Rows from block 3 of the encoder of a small masked spectrogram model, named by matrix and row number. Rows with one number belong to one neuron. Each number is 200 + 20 x the weight over its row's rms, rounded and kept within 0 to 999. All counts start at 0.
Before each neuron's rows are labels from the 100 clips, of 14976, where the neuron reaches its highest value: "responds to" is what is common among them. Only what is clearly more common there than usual is listed. The data: Morse code for random letters and digits, with fading, noise and interfering tones. In brackets: how many of the 100.
# fc1: MLP up (encoder.blocks.3.mlp.fc1.weight, 1152x384), inputs 0-95
# fc2: MLP down (encoder.blocks.3.mlp.fc2.weight, 384x1152, transposed), outputs 0-95

responds to: white noise (100)
fc1.721,206,215,197,224,209,186,212,248,172,186,201,210,197,179,201,206,193,225,170,200,220,215,229,194,219,195,177,194,179,198,221,192,213,182,188,212,216,181,198,198,171,233,187,213,206,206,176,207,159,180,214,231,184,215,178,167,174,207,216,163,193,184,194,211,166,241,188,175,236,206,192,220,202,215,175,216,181,215,175,210,204,167,210,213,189,201,183,202,207,208,170,157,161,192,177,193
fc2.721,195,211,194,216,167,229,217,200,190,208,210,177,193,232,199,183,198,188,190,207,174,200,171,214,200,201,191,239,176,195,165,234,207,170,213,190,191,227,204,168,218,176,212,190,234,205,204,197,203,193,148,172,205,218,181,203,181,212,182,218,176,208,168,236,213,231,216,211,200,205,202,204,223,230,195,190,182,180,194,190,166,216,199,192,192,197,227,211,200,222,213,196,212,195,215,218

responds to: clipping (92); mains hum (76)
fc1.567,189,196,204,183,223,186,162,177,205,199,216,211,267,160,207,193,214,210,210,220,218,200,201,205,197,222,220,190,230,202,208,166,193,184,207,217,226,223,198,189,239,204,230,207,244,219,238,189,219,213,181,175,176,198,211,200,195,165,217,211,198,223,186,233,194,196,171,194,203,191,158,213,161,178,155,231,231,209,186,199,178,191,194,175,220,193,189,201,214,214,205,187,231,198,196,197
fc2.567,175,191,206,207,184,220,197,198,152,199,167,185,221,182,204,189,235,201,181,185,215,196,203,201,172,213,204,192,222,189,172,193,202,187,229,208,196,229,232,167,209,199,186,200,194,172,200,194,198,228,209,216,192,221,168,183,186,216,227,192,216,207,177,205,202,208,189,139,194,188,203,227,194,195,200,197,173,184,196,200,149,216,227,217,178,178,196,215,180,191,178,220,188,210,192,218

responds to: pink noise (100); thin (high-pass) (33)
fc1.17,209,206,198,210,213,152,208,210,214,199,194,217,195,203,218,160,181,249,165,203,184,190,205,200,202,198,185,184,170,199,174,190,232,180,172,190,194,209,183,221,165,175,190,196,234,193,199,230,195,201,202,218,202,204,203,209,227,178,223,190,193,232,203,210,184,202,200,187,212,222,223,222,188,169,216,215,218,165,214,193,196,167,185,211,184,202,203,220,199,197,228,201,197,178,215,192
fc2.17,180,178,197,190,208,210,198,200,184,225,155,179,214,191,202,218,221,252,210,212,210,203,188,170,227,157,243,236,211,194,209,201,200,194,224,197,202,222,201,182,205,172,171,226,204,208,175,195,232,178,184,209,211,201,179,214,215,208,216,246,167,231,197,202,181,177,177,212,203,167,230,183,210,198,226,214,163,198,182,191,193,176,211,195,213,212,165,225,174,180,230,222,219,191,194,227

responds to: clipping (95)
fc1.462,210,194,220,185,196,203,193,179,203,200,203,232,193,217,179,218,205,202,196,213,204,183,216,216,175,161,176,204,168,206,225,193,203,172,208,218,216,189,204,214,194,204,172,155,186,251,203,190,172,184,164,197,194,209,157,198,189,174,197,191,223,239,196,180,222,235,227,169,183,228,197,204,179,226,200,190,248,191,186,193,232,151,207,194,196,219,198,174,155,202,200,197,232,179,179,184
fc2.462,205,196,245,219,212,211,172,193,185,204,189,208,189,197,222,168,214,198,201,186,247,201,174,207,215,208,171,203,186,186,192,195,189,209,201,188,202,216,188,224,213,211,221,207,214,219,182,172,212,193,211,165,159,183,189,159,207,183,232,223,200,205,204,184,200,175,174,167,202,197,218,191,184,186,180,218,201,211,175,190,178,214,200,205,208,189,194,212,172,181,218,181,197,177,189,221

responds to: pink noise (93)
fc1.501,154,204,252,191,198,183,214,157,223,167,180,197,214,201,166,207,191,188,207,193,231,192,212,212,231,219,220,140,197,210,237,188,216,223,173,185,204,196,185,194,196,196,220,206,186,181,169,202,241,160,181,193,224,186,187,200,203,218,207,203,171,186,206,210,209,212,202,207,219,210,193,218,208,191,191,235,198,182,188,191,194,189,220,211,174,209,203,220,200,186,200,192,208,202,247,182
fc2.501,207,181,211,211,207,224,216,185,243,194,179,166,199,171,196,186,176,222,199,182,206,199,171,239,197,211,202,195,208,186,162,212,217,211,193,160,219,211,177,213,223,194,205,207,213,199,218,178,189,261,170,181,197,237,217,199,164,187,202,225,223,232,212,210,190,209,192,205,147,235,193,187,187,204,187,214,222,196,182,188,206,199,165,194,209,204,229,182,183,214,177,194,236,216,174,176

responds to: pink noise (73)
fc1.650,183,222,205,192,224,209,216,195,196,184,215,204,176,199,176,204,193,190,212,186,220,205,199,219,189,188,200,163,195,224,212,222,167,206,214,219,177,195,213,206,222,237,183,208,200,171,200,222,196,174,229,200,214,228,206,206,197,158,207,195,225,213,215,200,219,186,226,193,215,200,158,160,219,214,215,212,227,141,228,215,191,210,211,170,195,233,184,198,217,173,198,220,222,202,193,229
fc2.650,196,147,177,191,205,197,248,166,216,232,165,195,209,194,223,231,217,210,176,189,195,211,214,195,187,205,199,212,194,208,215,208,205,169,172,173,213,197,210,222,187,217,214,225,228,227,225,143,210,193,229,234,208,173,208,234,214,202,202,180,209,198,252,167,188,176,208,185,212,214,200,195,209,166,200,205,203,166,207,201,181,191,227,207,201,193,188,222,193,211,205,218,161,240,211,207

responds to: white noise (84); clipping (78); tone: low (63)
fc1.481,215,206,192,217,163,212,206,196,218,194,217,211,198,195,266,187,206,192,205,205,206,200,207,191,154,223,168,221,204,190,156,229,172,239,199,181,198,212,190,180,208,180,203,196,192,200,180,173,212,217,209,186,251,216,228,189,192,176,226,172,209,184,180,181,218,196,208,210,209,197,207,200,191,201,197,203,229,216,219,181,226,223,219,208,194,168,179,245,173,210,204,178,193,210,212,182
fc2.481,201,231,215,208,214,205,176,168,213,194,230,213,222,218,228,211,190,237,237,208,207,160,179,231,197,197,190,214,198,228,205,195,230,208,196,205,189,231,179,219,201,208,219,217,194,189,146,228,258,240,211,188,207,198,198,186,195,242,213,179,232,136,227,201,225,184,179,190,216,213,201,183,179,187,220,210,219,191,215,222,178,198,199,213,214,191,213,202,209,184,199,222,175,184,202,218

responds to: clipping (98)
fc1.52,182,178,237,193,169,192,158,208,170,202,209,183,192,226,199,219,201,180,187,193,189,212,220,177,199,208,211,201,239,226,176,203,201,196,205,186,207,208,196,218,217,181,205,173,215,227,206,252,196,192,200,243,218,177,182,225,230,186,206,180,210,202,181,226,231,188,197,172,190,211,180,202,181,208,201,185,220,210,210,205,237,216,196,194,177,198,195,204,182,227,186,200,240,191,180,184
fc2.52,170,191,192,181,199,186,212,223,217,195,195,199,229,231,205,197,214,195,232,183,218,203,168,197,174,159,167,227,199,189,216,175,199,183,216,198,210,201,188,207,189,243,209,185,234,201,205,216,227,198,220,202,182,181,222,195,209,126,204,216,212,215,222,199,151,188,231,182,186,196,191,227,223,180,189,187,151,227,199,176,194,199,186,181,199,198,182,193,200,231,171,217,233,179,189,178

responds to: pink noise (68); interfering tone (67)
fc1.642,154,182,183,201,201,206,213,216,206,181,186,192,199,218,229,250,209,182,174,194,180,208,218,203,208,186,224,183,213,204,188,194,231,218,167,225,220,225,210,187,190,165,182,195,196,216,202,175,202,184,188,184,190,184,195,208,209,202,159,171,208,202,199,209,208,212,215,202,187,206,209,185,172,233,213,202,199,182,226,242,207,193,176,181,165,204,182,185,177,176,176,200,202,194,187,183
fc2.642,217,130,219,227,179,216,254,236,187,198,195,205,156,216,212,213,177,170,201,184,195,180,189,218,186,163,184,209,196,222,184,203,201,226,210,191,152,201,181,193,201,216,206,189,247,182,206,224,213,198,223,247,198,202,242,187,201,205,229,218,221,183,201,177,203,207,219,188,183,207,201,191,234,170,199,213,182,163,199,186,209,208,209,221,202,182,159,178,208,211,198,165,213,166,182,220

responds to: white noise (91); clipping (80)
fc1.284,193,187,218,219,210,176,202,205,175,202,216,241,178,209,180,224,215,170,156,197,167,217,226,197,171,211,202,189,226,218,186,206,180,201,197,206,229,201,202,192,180,211,168,202,222,206,226,205,190,206,169,192,178,202,204,221,225,196,188,202,209,198,182,189,189,211,195,166,171,205,178,206,177,190,193,190,219,215,189,197,181,213,247,203,173,208,222,256,186,186,184,175,207,212,210,220
fc2.284,210,217,206,183,217,202,198,197,218,189,224,163,218,167,169,227,209,182,212,227,194,232,206,203,239,201,189,204,210,210,185,231,208,201,205,182,204,178,157,210,192,211,193,192,206,187,210,207,212,210,167,195,174,177,218,180,176,195,206,233,194,216,193,231,194,172,198,167,141,179,222,197,213,216,181,211,223,196,196,208,163,203,216,225,198,217,244,212,208,194,183,207,216,217,190,183

responds to: white noise (69)
fc1.78,199,235,204,173,200,163,185,215,173,228,230,208,220,171,203,203,195,190,194,176,205,232,223,213,224,229,174,209,190,203,221,193,185,191,156,219,192,189,196,239,186,215,189,198,206,205,185,217,188,190,192,195,193,191,165,214,176,164,194,168,197,182,203,184,200,203,163,163,235,204,218,217,229,206,176,186,195,184,177,224,182,157,218,227,199,199,182,209,213,202,174,240,205,217,180,160
fc2.78,190,192,212,183,174,217,200,178,239,236,216,195,192,190,218,231,204,188,215,177,208,187,190,196,193,242,201,227,205,204,212,201,218,189,215,185,242,178,169,171,192,196,204,201,205,203,238,162,229,191,181,146,222,187,184,195,191,175,176,187,208,200,176,202,188,195,200,224,180,204,222,205,192,197,183,191,179,189,221,204,214,227,185,210,225,193,232,150,181,185,209,177,223,180,206,231

responds to: clipping (100)
fc1.131,220,208,225,190,144,189,189,187,180,201,225,229,231,229,183,203,207,205,208,204,195,207,232,199,185,210,232,191,217,202,236,205,186,221,187,204,238,192,187,229,227,164,197,218,192,191,172,221,208,183,185,185,215,207,202,220,198,168,193,202,208,181,185,175,210,179,211,192,188,206,204,192,170,178,194,183,196,207,183,225,205,189,191,171,163,221,181,228,208,233,192,202,200,197,209,190
fc2.131,210,169,211,213,179,202,207,194,185,216,197,200,192,219,213,197,207,219,228,261,190,228,195,219,187,228,191,203,199,179,202,221,191,191,164,221,176,220,218,208,186,191,198,198,187,165,211,224,174,184,202,195,250,202,189,197,206,190,185,228,205,216,230,244,171,190,174,199,191,204,189,228,249,190,216,192,213,210,172,218,204,213,227,210,172,203,187,194,208,230,194,205,212,206,233,229

responds to: white noise (100); quiet level (82)
fc1.97,194,211,173,219,209,205,204,238,164,204,234,195,205,195,209,191,221,208,218,235,168,206,195,208,213,205,221,176,156,187,232,196,171,170,186,194,222,222,199,199,214,205,199,187,195,202,214,183,191,230,218,205,213,203,191,215,201,165,193,163,185,199,174,201,182,230,197,201,239,230,187,210,203,181,194,181,172,208,213,201,189,206,197,218,196,186,226,171,179,206,210,233,188,196,187,250
fc2.97,204,246,213,181,166,185,197,198,209,219,182,142,168,214,190,251,201,226,195,209,188,212,182,200,213,215,212,176,171,209,170,185,199,200,194,186,180,171,227,198,161,217,244,211,215,226,198,181,178,192,194,184,210,181,182,206,195,192,177,244,199,176,205,214,191,207,204,189,201,186,204,236,164,204,194,172,223,205,222,207,188,207,205,212,175,202,212,204,245,188,161,200,213,227,218,188

responds to: pink noise (62)
fc1.225,196,170,167,171,197,176,196,189,211,196,216,187,222,178,207,234,174,221,157,203,227,189,202,201,199,222,226,205,245,210,196,201,206,207,219,201,211,215,200,153,182,219,211,230,158,225,199,197,197,204,178,193,192,196,231,162,189,199,167,211,214,197,194,180,238,206,211,189,212,187,178,210,214,210,213,218,203,189,213,202,181,176,175,204,241,208,227,177,196,191,198,177,189,170,217,188
fc2.225,197,165,225,243,182,176,208,219,211,198,199,204,227,186,233,164,222,207,213,182,179,191,177,206,204,186,179,223,221,220,214,198,202,209,196,192,170,233,180,224,190,212,181,197,213,178,218,203,183,217,212,213,164,221,150,203,199,208,225,230,221,214,192,180,214,197,199,208,188,216,172,171,181,201,205,182,191,204,211,206,177,175,198,193,205,213,215,220,230,219,197,154,203,226,195,177

responds to: clipping (87)
fc1.608,186,208,234,218,207,208,202,195,217,162,224,235,199,226,231,171,215,177,200,183,247,209,197,171,198,225,193,208,206,199,216,200,203,201,172,231,242,217,192,217,215,226,219,199,210,186,206,188,170,208,211,198,169,192,188,223,206,202,196,208,164,190,208,173,209,172,214,201,218,203,208,204,181,189,180,228,189,197,211,198,212,219,177,169,191,164,183,234,217,171,204,192,176,217,214,177
fc2.608,205,199,210,193,188,202,170,165,172,171,217,193,202,214,192,212,175,235,185,246,186,183,233,179,206,204,204,179,198,226,232,222,198,195,139,233,170,208,175,222,204,195,189,156,193,197,202,179,164,191,198,200,225,202,169,196,199,196,189,195,207,191,215,190,171,195,187,206,193,212,214,187,182,208,180,177,212,195,202,165,179,202,158,220,219,215,185,180,210,203,198,175,204,195,197,215